A small self-supervised image encoder, trained from scratch.
Data: 295000 training examples, 5.2 epochs.
Rows from block 12 of a small self-supervised image encoder, named by matrix and row number. Rows with one number belong to one channel. Each number is 128 + 32 x the weight over its row's rms, rounded and kept within 0 to 255. All counts start at 0.
Before each channel's rows are labels from the 100 images, of 14976, where the channel reaches its highest value: "top examples" is what is common among them. Only what is clearly more common there than usual is listed. The data: fractals drawn by 1,000 iterated function systems, in grey.
# convs0: first 3x3 conv (model.blocks.12.convs.0.weight, 192x192x3x3, each kernel summed), inputs 0-95
# convs1: second 3x3 conv (model.blocks.12.convs.1.weight, 192x192x3x3, transposed, each kernel summed), outputs 0-95

top examples: two maps
convs0.11 [138 113 123 122 125  89 146 113  99 148 131 143  99 137 149 147 195 128  74 122 136  66 104 127  52 119 163 120 119 145 152 127 123 125 140 113 122 116 102 148 126 155 153 101 114 172 138 135 113  74 114  98 177 138  95 146  73 123 133 185 107  85 112 134 129 141 144 111 155  86 143 130 123 123 144 139 143 199 112 133 105  88 139   7 117 147 119 131 157 133 139 143  50 145 153 141]
convs1.11 [151 113  95 136 147 135  91 129 175 165 136 133 169 138 160 100 138 162 151 192 149 129  46 139 169 140 191 120 147 136 115 102 150 160  71 208 139 141  99 139 159 123 132 150 157 127 144  74 199 183 158 162  93 169 148 141 145 133 145 106 111 140 138  80 131 171 116 137  82 158 126 151 115 187 102 131 118 116 101 107 132 154 181  13  89 112 147 144 145 121 138 139 232 144 134 134]

top examples: dense
convs0.140 [ 99 110 132 103 121 179 127 114 172 114 114 105 162 109  98 130 132 118 159  90 153 150  86 151  52 131 127 179 129  81 116 113 118 128 177  95 157  53 100 193  77 133 110 151 151 112  76 116 112  58 166  68  97 124 153 174  84 122 170  61 149 130 121 162 136 150 119 126 161 138 130 135  94 157 107 116 119 173 115 115 181 110  78  79 115 151 118 106 123 176 205  90 136 106 104  61]
convs1.140 [114 148 114 175 138 111 145 133 113 142 144 124 125 138 147 114 138 114 118 148  93 118 189 144 136 129 159 107  71 157 165 128 160 123  46 115  74 139 156  70 119 120 192 129 125 168 119  88 156 123 118 116 126 118 151 110  75 168  84 146 130  94  81  59  95 101  99 135  97 172 190 164 143 122 170 144 180  75 136 156  79  91 121 145 108  93 151 135 124  33  87 139 115 112 136 104]

top examples: sparse; two maps; dark on light
convs0.74 [133 178 190 128 160  97 188 178 120 164 136 114 115 194 123 131 120  61 103  81 136 102  97 161 107 108 180 109  97 100 149 160 109  98  98 163 154 121 107  97  98 139 178 153 126 187  89 148 134  92 143  90 102 170  90 142 148 164  96 138  70 119 121 107 138 139 169 127 142 143 124 109 131 106 145 190 136 136 126 165  99 160 128  48 181 109 181 142 145 110 153 156 160 141 166 137]
convs1.74 [148 152 126  62  87 185 131 141 133 125 138 154 148 153  86 177 188 161 189 212 124 109  90 134 105 137 149 164 206 212 156 171 147 139 167  96 137 162 182 143  95 114 120 177  92 131 155 161 105 114 207 138 170 115 118 156 119 157 136 116 162 164 148 150 130 140 138 147 141 111 116 176 121 122 156 118 121 210 168 115 160 179 167 201 110 153 163 151  93 199 153 137 108 139 101 158]

top examples: dark on light; dense
convs0.89 [154  95 138 148 141 144 101  97 167 156 122 171 137 152  95 138 193  68 105  76  98 124  55  97  60 150 109 119 195 102 160 134 110  60 118 150 104 149 154 111 100 121 142 130  70 116 136 147 142 131 160 119 172 115 124 141 123 154 142 148 101 168 138 114 134 167  87 115 136 106 137 172 174  78 128 147 129 125 115 128 137 154 167  37 120 151 146 110 136 163 102 151 140  95 157 157]
convs1.89 [132 107  67 111 135 114  87 118 111  89 140 125 121 120 167  94  91 131 121 132 129 107 130 114 126 100  90 134 117  98 157  74 141 129  89  93 184 130 128  86 160 110 102  79 112 127 111 106 136 123 129  97 135 119  90 106  94  93  76 136 115  83  92  89 123 102 160 101 162  71 100 135 109  56 151  91  92  97 119 123 131 103  97  82  78  57  94 145 133  74 139 147 153 126 117 137]

top examples: dense
convs0.72 [ 89 116 126 116 108 150 127 117 142  82  88  86 190  84 141 165 132 163 148 108 155 120 123 137 121 138 137 142 120 127 103 149 117 156 200  34 162  91  73 153 113 133  87 132 155 130 109 136  71  95 166 131 117  88 145 132 116  96 155  88 164 110 100 178 135 127 163 108 170  91 128 128 110 138 114  95 113 156  96  92 151  82  73 103 117 134  97  79 103 172 175  86  62  65  95 102]
convs1.72 [116 133 158 165 133 123 135 133 126 116 136 103  89 151 171  84 146 100 167 168  85 136 163 165 148 122 155 151  83 145 126 121 155 105  52 147 103 144 100 115 153 136 167 154 132 161 143 102 209 154 118 117  73 158 168 154 107 153 127 123 143 130 153  27 121 126 101 149  78 191 172 179  98 193 127 145 181  84 130 141  90 134 124  40 147 111 160 145 126  56 136 109 210 143 104 114]

top examples: dark on light; sparse
convs0.49 [159 148 159 115 155 153 164 138 113 191 140 134  69 166 136 152 135   4  83 121 158 116 106 175  90 121 160 108 132  81 128 142 111  90 106 163 158  95 142 110 109 107 161 138  72 132  74 150 147 129 115 107 103 153  76 141 110 155  71 108  80 133 139 117 172 136 169 116 158 147 113 134 115 100 120 162 124 145 126 140 111 156 118  85 152 121 171 136 141 123 146 152 232 157 164  97]
convs1.49 [128 121 133 130 122 176 154 103  86 168 138 137 211 143 102 125 124 185 148 105 156 103  67 117 150 122 112 117 106 143 125 142  98 185 176 124 132 134 173 158 104 136 112 153 165 146 122 120 131 154 209 141 147 112 137 118 122 132 120 163 125 117  70 140 185 187 156 115 127 129 127 208 202  65 113  92 117 211 239 121 139 132 130 124 111 181 134 197 134 213 131 123 118 142  95  89]

top examples: two maps; dark on light; sparse
convs0.63 [ 68 121 105 110 120 186 150 116 126 124 107  79 226 115 108 162 144 140 173 134 163 143  78 163 112 131  98 140 112 125 107 177  88 170 201  63 139  69  82 116 122 113 104 137 155 125  95 144  61  78 201 114  84 134 178 142  91 130 122  73 123 145 127 189 146 113 127 142 149 147 152 113 105 117 109 110 132 192  89 106 124 112  97 100  94 136 122  72 145 176 141  89  97  29 109  74]
convs1.63 [139 127 185 187 115  91 144 126 157 138 148 118  96 153 191 121 158  73 155 107  89 165 200 112 141 105 121 140  74 165 160 149 147 110  63 126  97  96 170 172 128 103 147 218 151 159  89 148 157 129 146 120 153 166 128 169 125 163 140 161 186 142 150  67 115 131 124 148  75 111 169 147  81 121 135 125 148 136 164 135 108 126 132 113 166 127 156 176 113  71 151 178 127 151  86 159]

top examples: two maps; sparse
convs0.60 [145 165 153 124 177  91 179 162 149 136 125 141  26 139 144 182 158  87 150  79 131 140  77  83 166 152 122 115  80 130 136 115  67  86 132 153 126 124 124 129 123 107 116 224 100 104 107 150 140 104 140 149 131 101 106 120 121 132  85 198  40 125 138 118 185 133 161 107 159 109  70 113 189  91 112 159 119 108  88 127 122 140 110  67 164 130 150 136 117 194 140 124  85 110 149  99]
convs1.60 [141 138 164 126 133  91 190 139 153 129 126 177 185 111 111 167 128 108  36 118 210 161 135 139 167 119 167 154 120 119  88 119  87 119  98 121 139 126 104 115 122 118 123  84 138 116 133 120  67 143 189 161 155 107 149 133 131 125 110  93 103 128 151 173 149 148 136 107 173 114 115 189 186 133  90 146 127 168 211 144 125 128 141  89 172 145 119  95 143 104 101 124 162  99 119 140]

top examples: dense
convs0.114 [128 108  88 154 103 166 146 108 164 114 130 138 180 107 113 144 203  86 128  71 113 126  65 162 126 134 132 106  96 129 170 115 142  80 176 118  52 110 126 189 102 152 125  95 136 148  84 130 112 111 133 102 138  96 164 108  96 116 182 104 147 123 110 174 124 120  44 153 128 142 184 197 101 126 139 110 148 196 185 132 145  91 124 105  98 160 101 124 122 162  93 117 169 124 136 130]
convs1.114 [121 133  61 121 173  95 110 122 146 127 119 143 114  88 156 157 101 133 101 119 157 127 167  70 115 123  98 111  86 121 167  85 145 143  78 124 152 119 133 102 152 101  99 148 127 137 105  89 149 106 132  49 116 123 106 137  48 132  62 119 100  77  84  65 126 132 117 127  94 104 144  45 160  80 134 120  73 150  85 130  96  96 115  78  99  61 113 126 158 128 120 143  67  91 123 125]

top examples: dark on light; sparse; two maps
convs0.5 [116 193 167  56 135 154 142 199 118 122 109 115 176 138  99 172 126 130 107 107 147  78  99 110 132 101  71  95  72 123  84 131  61 102 153 111 160 112 107 183  90 137 112 201  73 137  70 120 126  78 193 147 131 114 118 138 143 138 132 160  87 124 117 172 109 124 129 114 201  84 125 178 191 126 102 160 131 133 169 133 152 128  96 101 193 146 148 156 126 183 133 120  91 100 128 128]
convs1.5 [169 139 144 175 120 143 149 148 134  93 106 169 108 129 142 177 110 142 132 115 123 150 131 131 139 153 137 146 162 104 119 150 121 167 115 155 126  80 168 115 149 147 128  51 179 142 153 203  48 171  76 130  85 111 169 150 125 136 151  34 142 161 149 131 135  93 133 161 116 130 139  70 156 142 135 143 169  94  81 135 127 137 145 151 139 127 127 137  69 110 153 105  82 119 126 117]

top examples: dark on light
convs0.173 [112 207 179 133 126  98 173 201 109 149 180 110 127 186 146 144 106 122  88 108 152 119 108 117 153 117  91 114 113 115 160 170 121 136 109 126 131 110 138 119 115 116 186 155 104  99  47 158  97  77 141 125 116 191  97 148 108 154  99 155 111 137 166 161 198 139 130 121 194 115  88 134 119  83 164 175 114 137 138 163 130 166 109  62 199 134 161 146 126 143 117 149 148  45 122  78]
convs1.173 [134 168 160 169 128 122 188 164 167 164 138 159 144 135 173 148 179 138 138  62 125 126 158 134 146 127 100 130 159 141 124 170  98 101 154 117 136 170 102 176 128 135 113 115 160 160 123 179  71 112 135 151 187 137 150 145 135 161 136 151 171 135 135 154 127 159 199 130 110  85 144 108 171  62 122 175 128 203 181 121 160 135 164  82 167 159 144 107 134 165 121 125  97  89  76 136]

top examples: dark on light; dense
convs0.170 [135 110 150 108 130 131 147 126 152 149 111 129 145 130 140 182 168 108 124  53 131 116  73 157  86 132 188 148 141 103 128 119 100 112 150 110 101  99 122 162 107 133 128 128 160 135 102 142 111  86 141  88 150  93 168 162  98 142 156 119 125 134 144 123 127 164  98 120 146 100 148 179 100 137 115 143 137 168 100 125 106 128  94  53 130 123 142 119 112 200 241 113 103 118 139  99]
convs1.170 [103 121  72 179 141 118 130 126  91 131 157 130 181 128 181 140  87 141 125 110 131 111 170 169 209 130 141  94  62 119 116 108 126 155  70 121 116 148 104 116 157 130 159 112 157 172 114 110 180 151 149  94  86 115 190  81  96 134 125 121 137  98 108  70 157 102 160  99  78 159 196 145 154 162 116 118 169 102 171 132 103 118 102 135  85 139 138 156 139  99 115 134 180 121 150 108]

top examples: dark on light; dense
convs0.171 [180 100 171 157 113 120 122  95 116 158 127 129  93 140 140 145 130  85 172 171 111 135 102 149 110 105 177 173 137  81 157 171 177 103  37 165  88 101 136  81 179  88 150 135 123 104 111 171 146 118 159 151 104 162 122 144 153 150  96 110 100 149 161  35 132 145  85 136 131 146 122 117 133 111 149 138 123 179 152 123  68 144 171 106 142  78 131 152  82 124 203 126 130 104 174 127]
convs1.171 [ 91  97 112 115 120 146 103  95  92 112 106  91 143 118  87  83 131  95  74  55 122 146  99 148 122  76  54 108 150 135  82  75  53 103 158  90 139 154 129 126 128 125  98  71 112  78 126  81 118 106 152  93 118  60  88  72  91 106 173 151  54 152 174 158 102 151 129  53 150 131  92 169 128  90 103 141  73 109 140 113 127 141  41  93 107 153 105 143 160  99 109 129 153 160 141 102]

top examples: sparse; two maps
convs0.150 [151 169 191 118 153 100 120 178 134 171 152 141 115 197 103 111 136 111 129 128  83 118  92 149 108  86 167  96 119 118 152 181 112 155  48 158 121  86 121  91 128 144 191 126 154 180 131 184 126 138 153 121 118 159 108 127 131 157  86 120  71 115 144  66 132 122 132 135 132 146 116 132 156 123 150 188 142 144 145 175  72 170 155  79 186 124 175 159 124 101 129 176 102 108 175 127]
convs1.150 [158 150 171 130 155 217 162 133 163 133 128 133 135 164  88 173 110 144 161 145 158 133  22  94 191 190 118 162 146  99 139 130 127 116 197 143 149 139 176 144  97 120  87  58 128  99 104 166 115 132 140 132 111 133 113 120 145 144 151  98 134 149 102 197 149 130 131 134 151 133 110  94 148 127 120 128 142 151 159 118 151 182 168 118 130 155 144 207 165 175 143  91 158 211 132 122]

top examples: two maps; sparse
convs0.180 [ 85 184 186  80 133 159 185 190 123 129 114 116 195 123  84 182 109  79 132  94 172  88 132 139 115 116  82 134  84  58  98 152  75 112 170  98 152 118  89 139  96 100 116 134 105 109  86 128 171  63 234 147 103 144 129 152 153 129 137 144  99 125 116 218 133  69  86  74 200 104 128 168 153  87 112 145 128 149 120 130 134 121 131  94 188 130 145 164 124 134 171  81  93  81 123  83]
convs1.180 [140 153 156 160 116 128 114 152 113 123 121 119  81 136 166 156  84 153 174 126  71 181 140 155 140 143 183 182 128 125 166 153 169 160  94 140  99 126 136  99 157 128 146 156 169 159 174 194  62 130  83 145  22 146 147 161 120 172 117  69 164 132 157  92 120  82 142 171  64 145 149  87 123 145 168 134 159  84  72 143 104 132 139 121 156 107 156 110  91 115 158 100 110 110 144 105]

top examples: dark on light; dense
convs0.59 [173 122 140 123 121 147 124 126  73 133 125 103 175 136 111 120 143 109  94 159  85 112  55 116 117  24 143  98 139  90 126 165 163 156  99 145 124  71 105  94 124 111 137 122 147 109 146 172 190 137 247 144  77 130 144 107 113 126  57  94  88 132 144  61 177 127 122 160 134 124 107 108 120  99 142 116 134 155 160 111  95 118 103  74 144 105 110 140  39 155 115 134 145  35 153  80]
convs1.59 [ 88 131 141 129  96 141  98 136 122 132 116 102  92 150 183  92 153 130 143 114 117 158 160  92 141  47  51  78  91 127  68 109  62 126  71 116 113 108 148 179 126 116 117 141 195  91  96 100 166 118 125 116 142 144 112 147 130 124 183 173  79 170 151 128 101 146 159 125 146 173  90 119 141 104  71 151 105 122 113 131 155 136  93 148 129 106 124 152 120  94 121 189 133 139 106 123]

top examples: sparse; two maps; dark on light
convs0.46 [157 123 139 137 143  16 148 115 152 151 157 163  41 149 120 128 124  91 126 121 158 132 111 158  96 127 174  92 143  47 135 189 173  78  88 158 155 133 138  97 136 105 156 175 128 123  91 162  92  62 148 102 128 142 120 128 117 132  93 187 110 117 161  88 100 132 154 152 150 125  85 102 165 127 131 155 122 149  92 144 109 146 175  81 128  90 160 153 151 143 112 160 117 130 154 103]
convs1.46 [122  77  97 129 101 191 130  83 148 127 107 103 162  90  49 139 186  66 108 167  85 107  21  69 142  82 138 107 177 161 100 131 122 108 126  84 142 108 124 119  82 113 105 152  70 103  88 129 155 155 152 125  95 117  90 106 121 116 125 102  67 116 136 164  88 128  91 115 114 131 108 152 112 127  97 128 104 157 135 103 131 109 132  63 102  89 122 173  99 177 109 146 160 149 148 128]

top examples: two maps; dark on light; sparse
convs0.130 [135 151 175 142 178 108 133 164 108 165 158 147  60 172 111 125 100  57 128  90 124 142 106 113 112 143 144  79 125  86 159 187 150 106  75 154 125 152 142  96 106 100 175 222  74 113  91 179 145  92 151  77 127 142  82 135 115 153 105 169 104 195 175 100 163  88 111 105 172 120  94 167 114 111 154 173 113  89  85 174 107 162 111  74 177 112 166 168 139 129 158 149 112 154 163 116]
convs1.130 [147 167 173 139  84 166 173 138 106 176 157 129 148 143 158 174 141 174 124  95 117 120 122 147 168 115 121 140 124 178 146 153 164 120 148 133 145 129 135 141 180 173 163 110 111 141 118 173 143 161 193 144 154 139 126 113 127 152 144 164 173 155 121 147 170 210 162 161 160 124 160 130 209 118 155  98 167 164 218 142 109 139 142 101 151 213 157 150 135 183 139 142 126 131 115 120]

top examples: sparse; two maps
convs0.93 [124 175 182 128 112 112 190 175  90 160 132 104 130 175 113 113  78  66 109 109 125 121  79 201 104 104 135 136 118  50 136 178 109 118 107 133 142  90 122  94 105 118 164 172 148 156  55 139 153  81 134 101 102 175 105 192 128 160 119 145  75 157 140  99 115 157 142 159 169 159 104 109 155  96 140 170 150 123 179 154  85 165 111  54 173 139 179 168 110 110 144 165  92  88 146  76]
convs1.93 [126 160 186 135 196  96  94 167  94 153 148 169 126 143 150 151 106 152 158 158 175 128 116 184 124 185 111 114  96  78 131 159 119 118 131 138 160 216 128 203  90 117 144  94 165 107 175 140 135 178 143 112 120 128 153 131 176 129 155 127 134 127 142 132 155 157 183 113 112 120 106 115 201 119 135 144 113 160 121 137 179 159 102 195 180 151 153 102 151 209 127  76  91 126 110  63]

top examples: dark on light
convs0.176 [155 120 165 126 171 160 117 117 199 162 111 182 135 150 108 121 153  45 103 117 133 121  51  71  41 158 101 140 147  88 148 134  76  50 121 181 126 140 191  82 123  99 122 163  78 114 116 145 161 114 140 101 150 149  63 167  99 136  96 159  73 137 116 113 159 158  92 120 122 121  93 157 177 110 106 143 101  75 120 125 132 133 175  87 145 141 129 144 148 118 148 166 172 147 153 129]
convs1.176 [118 119 146  94 142  95 131 115 106 131 132  99 149 155 157  94 108 136  74  70 121 102 142  92 141 102  72 153 158  92 160 125 134 143 121  93 156 102 118 109 136  96 102  89 104 135  77 109 123 112 136 114 143 109  76 117 101  94 101 143 136 103 102 131 119 121 171  97 212  57  98 179  92  22 145  77  95 159 186 123 141 130 146  42 101  51 122 128 130 111 130 152 146 106 113 116]

top examples: sparse; two maps; dark on light
convs0.19 [152 112 120  87 125 194 113 118 211 147 115 153 165 144 107 110 178  59 134  86  91 155 126 160 104 120 103  80 135 102 133 116 107  67  95 166  66 133 123 106 105 158 131 159 113 160 131 128 165 124 138 138 172 128 146 107 139 142 110 122  73 143 134  39 105 149 126 109 130 158 167  97 190 123 117 141 145 179 140 129  84 158 166 118 119 152 157 113 119 130  90 180 174 129 139 148]
convs1.19 [101  86  83  78 110  92 135 103  32 121 129 122 139 104  90 140  86 108 131 145  96  76  63 100  82 109  96  69  73  59 120 127 113 114 121 101 173 124 111 151 102 115  93  59 116 106 105 140  70  88  40  84 165 112 102 121 116  72 125 107  97 136 108 136 145  95 142 115 150  72  87 114 108  76 109  88  86 108  83 111 157 125  92 121 110 133  94 102  88 140 121  86 101  96 158 100]

top examples: dense
convs0.134 [118 118 125 126  95 164 132 121 164 118 128 122 160 104  70 139 165  88 143  82 111 149  64 161  93 126 123 151 109 113 126 130 135  76 158 106  96  60 123 182  50 137 127 131 132 123  36 121 130  96 155  41 119 121 158 129  69 125 164  75 155 125 105 193 116 139  95 156 154 159 158 157 109 146 117 115 144 183 169 122 172  94  97 109 120 177 111 146 126 164 147  98 155 154 106  95]
convs1.134 [127 139  77 136 143 125 108 133 148 125 140 136  92 111 100 124 102 134 133 152 146 103 149 122  96 131 143  96 123 147 166 100 158 144  93 136  76 114 140  68 113 140 153 115 113 161 100 110 122 142 103  61 140  83 110 109  27 158  89 135 106  91  80  91 107  90  83 128  89 149 153  57 148 138 160 148 125 104  72 152  87  62 130 117 100  84 121 105 129  73 106 143  84 107 159 116]

top examples: sparse; two maps
convs0.157 [152 102 169 104  61 119 122 112 151 145 114 157 152 123  98  95 176 114 150 109 116 125 122 137  95  54  73 119  60 109 173 142 128 129  58 106  82 140 132 124 119 148 130 117  99 154 157 147 128  51 197 128 107 118 174 131 184 110 114  95  78  61  88 134   0 146  99 141 164 120 174 113 130  87 121 129 142 185 119 127  95 102 160 108 138  96 115 186 100 115 137 131  65  78 123 155]
convs1.157 [126 124  70  89 159 130 171 140 150  95 112 132 126  84 109 106  85 124  83 102 127 137 147 122 123 169 193 156 153 102 158 119 178 109 196 155  96 103 118 125 159 103  95 196  80 103 131 124  96  72 124 148 116 147 102 107 163 123  68 122 159 111 126  81  86  66  81 162 151  93  95 138  92 199 156  89 131 149  80 115  82 111 125 189 111  76  95 125 134 106 107 149 125 144 168 152]

top examples: two maps; sparse
convs0.0 [138 168 150 119 120 107 180 153 157 129 194 138 116 173 160 179 103 108 141 112 104 139  87 128 159 114 151 131 110  89 182 121 147 102 166 157 168  86 120 129 152 118 163 165 132 123  71 132 127 137  98 144 101 190 144 134 136 160 118 109 113 149 145  97 133 121 119 155 136 147 117 119 183 136 159 162 160  17 113 164 109 185 136  75 154 131 185 113 108 110 151 122 113  76 150  83]
convs1.0 [139 179 125 141 120 139 134 164 125  80 110 165  89 114  62 147 107 100 108 108 113 112  82  93 111 143  81  78 108 127 105 126  86 118 137 107 111 167 205 143 105 100  91 127 116 107 157 107  74 146 127 133 124 131 110  94 141 108 136 141  91  91  83 168 122 164 159  85 163 141  97 209 144  99  97 133 102  92 167 121 154 123  51 157 164 148 112 172 171 129  86 121 161 199  81 159]

top examples: dark on light
convs0.33 [176  83 165 127 142 118 122 100 114 147 117 139 158 162 125  91 134 137 185 135 125  97 113 160 133 119 180 100 131 118 156 158 125 164  28 137  74 128 134 126 127 145 168 157 123 140 128 173 159 113 222 165 108 111 150 138 151 144 109 100  83 154 160   0 121 151  80 131 127 126 106 123 133 127 143 148 126 222 119 149  65 137 137 104 141 110 137 131 124 131 133 137 147  58 146 114]
convs1.33 [ 94 111 140 122 115 132  63 126  92 107 144  98  63 139 136  58 119  86  97 116  87 116 149 136 129  67  92 118 100 117 128  93 117 122  62 121 169 146 127  85 109 115 105  23 110 104 116 101 137 130  62 141 141  98 105 136 113 102  66 162 147 106 129 111  92 165 149 158 114 142  84 175 116  98 124 122 134  27  58 151 137 122  90  97 146 120 106 128 106   0 108 152 163 159 144 122]

top examples: dark on light
convs0.97 [149 144 167 150 135  68 138 152 126 128 149 120  86 154  72 180 111  87 112  86  95 126  50 138 115 116 140 125  85  84 155 145 126 119  88 113 105 113 131 157  98 111 174 144 139  98  53 183  86  90 197  66 118 130 137 146 136 144 106 107  91 136 152 172 106 127 119 136 239 118  99 156  98  91 147 159 123 117 155 156 103 137 115  93 160 119 143 178  85 115 131 106  73  91 149 106]
convs1.97 [141 143 133 165 150 164  97 136 146 141 132 128 188 123 118  98 118 112 108 165 175 126  73 187 144 148 157 116 145 157 120 159 156 124 165 168 131 152  93 113 105 175 159 100 131 141 136 143 123 186 182 137 132 113 175 102 159 166 166 138  82 143 130 180 117 122  88 143 108 142 171  89 154 192 126 174 164 138  86 142 138 107 146 167 123 172 131  93 152 157 154 161 106 109 115 150]

top examples: dense
convs0.61 [127 124 109 136 104 160 143 121 167 114 126 137 168 110  97 149 177  86 105  65 126 102  97 149 146 150 118 102  87 120 147 118 138  78 178 120  64 119 128 188  75 156 128 107 128 139  74 123 134 115 144  88 124  95 146 103  88 126 171  89 149 110  94 195 133 108  58 166 137 145 171 170 105 148 120 122 145 212 211 127 161  89 119 146 116 184 111 141 123 153  99 113 159 153 121 123]
convs1.61 [140 124  58 141 140  79 110 120 150 143 121 154 103  97  92 132 108 140 125 147 136  89 146  94  78 104 104  84 122 141 151  92 128 158  97 145 113  90 145 101 115 112 114 154 131 148  77 110 111 119 137  39 134  94 105 137  42 138  86 136  88  98  79  69 118 151 102 121  87 126 141  49 159 105 123 133  80 120  91 135  91  73 131  76  86  90 115 126 160 117 117 133  70  99 137 110]

top examples: dark on light; dense
convs0.105 [169 121 153 150 125 171 140 121 180 161  99 164 172 155 117 142 169  28 123  90  94 113  57 168  78 146 149  90 154  61 151 122  91 102  90 141 139 120 119 105  99 155 145 153 107 156 131 141 215  89 144  84 170  88 152 119 146 141 150 158  41 131 125  75  65 163 115 101 118 139 170 104 152 122 135 153 169 117 128 132 104 150 190  96 140 113 158 115 104 108 109 177 134 121 162 160]
convs1.105 [113  83  52 113 126  84 122  82  71 135 120  94 147 128  47 117  71 149 106 138 108  83 128 129 105 111  54  73  68 100 114 128 124 117 135 172 143 144 130 156 118 102  85  90  94 118  85  99  73 133  70 126 108 116  72  96 133  69 103 107  84 114 101 129 162  79 164 101 113  92  89 150  93  35 102  84  88 155 136  94 173 123 111 142  57 128 108 132 101 126  89 108 110 126 164 113]

top examples: dense
convs0.98 [113 157 153 124 148 148 151 162  64 175 140  73 200 159 106 161 133 169 129  81 139  57  66 174  84  85 140  81 120 131 112 122 120 138 205 104 126  65 121 108 106 134 159 118 101 158  91 130  87  36 183  95 119 122 124  61  74 146 135 167 158 143 113 166 165 154 132 181 133 153 120 144  82 154 145 150 147 171 180 138  94 105  99  93 156 134 132 142 156 165  85 170  51  78 158 107]
convs1.98 [154 157 163 201 196 122 144 167 158 145 132 164 118 133 184 152 152 126 165 132 154 172 150 152 163 168 162 156 111 125 117 182 142 101 110 217 128 167 133 187 134 128 147 126 185 152 179 166 166 154 117 152 129 165 185 166 131 151 147 135 140 172 188  73 116 120 150 146  90 155 172 143 158 140 108 147 176 154  72 126 109 172 149 101 134 115 160 132 122 125 165 126 179 145 123 106]

top examples: dark on light; dense
convs0.22 [140 113 174 149 146 117 127 116 116 152 141 140 141 158 136  91 100 133 140 155 107 115 142 137 136 120 127 106 146 101 182 160 140 139  20 141  59 123 135  96 133 122 168 126 148 127 123 158 147 101 147 149 107 160 127 161 132 146 113 116  95 176 159   0 140 151  35 112 122 172 122 101 154 117 174 148 138 199 132 146  51 145 135  94 149  98 157 153 112  92 104 132 113  87 158 100]
convs1.22 [ 96 107 138  73  91  72  80 116  69  89 109 110  69  95  95  61 105 124 107 116  96 130 109 145  92  73 106 111  96  92 123  96 105  78  88 114 162 136 112 115 108 131  85  92 109 110  97 105 118 120  56  95 153 108 125 140 106  48 124 151  96 123 127 112 125 109 163 133 120  97  72 112 144 121 119 108  87  93  77 111 149 124  60 120 141 121  78  82 106  85 110 120 143 160 152 141]

top examples: sparse; two maps
convs0.129 [155 164 149  90 147 143 131 151 129 169 133 143 121 156  91 169 139  59  88  70 151 127  49 206  76 138 128 104 155  53 136 134 111 125 102 132 145 113 142 108 102 117 150 159 120 137 131 128 165 128 137 118 130 114 116 172 140 153 115 154  99 133 146 147 131 140 169 106 213 127 139 128 134  98 129 155 130 117  98 130 110 157 118  67 151 107 150 123 104 140 134 154 187 124 153 125]
convs1.129 [108 140  81 154 183 111 164 140  90 147 145 132 172 118 115 141 129 164 129 119 154  66 146  93 145 154 103  80 113 136 111 145 110 117 171 145 179 169 136 142 111 108 129 127 132 116  52 128  94 128 166 150 167  90 124  81 145 143 114 163 111 101  94 126 168 186 194 111  88 105 129 178 186  71 114 133 119 214 178 130 160 126 114 105 111 121 126 154 145 195 118 108  64 100  98 176]

top examples: sparse; two maps; dark on light
convs0.75 [117 144 155 143 145 198 137 162 173 183 127 133 134 160 131  98  96  40  91 118 132 159  93 171  80 110 117 116 134  70  98 124  76 121  95 173 144 123 150  73 143  86 147 136  84 129  83 137 130  85 146  82 102 167 124 140  90 144  67 146  67 175 170  53 137 128 162 111 138 153 118 187 148 119 112 163 130 143 112 145  74 163  97  91 161 129 171 135 144 106 122 142 142 143 147  65]
convs1.75 [149 115 163 130  81 125 106 105  59 173 141 121 131 154 138 137 101 168 168  99  90  50  53 102 115 146  85 114 107 101 136 159 102 168 151  75 129  79 154 162 104 150 127 107 111 141  72 175 127 153 137 109 112 123 108 147 147 101 167 109 117 138  94 192 159 141 121 137 205 153 124 103 209  70 126  89 150 111 210 126 136 125 139 112 136 157 112 190 132 178 140  91 103 142  96  96]

top examples: two maps; sparse
convs0.87 [116 164 145  94 154 118 153 165  78 165 139 103 167 160 104 148 123 161 117 147 177  68  86  98  64 149 161 109 147 137 125 134 139 146 186 120 165  97  89  92 132 125 149  82 107 143 122 135 101  93 136 100 126 144  91 113  71 142 137 161 161 120 112 214 155 117 156 148 160  93 111 109 110 148 137 154 131 142 144 126 112 108 121  32 156 159 133 136 211 137 128 145  61  86 152 112]
convs1.87 [165 132 159 159 133 157 102 142 200 143 118 174 115 142 192 107 154 139 168 121 123 147 152 143 179 150 185 161 152 159 123 166 122 104  85 200 138 151  71 169 161 125 138 161 133 154 158 150 164 166 127 158  87 154 179 165 152 151 158 114 145 169 173  81 131 126 135 138  72 143 159 121 110 152 118 162 170 114 115 117 146 143 168  32 130  82 148  98 113 121 171 138 195  80 105 156]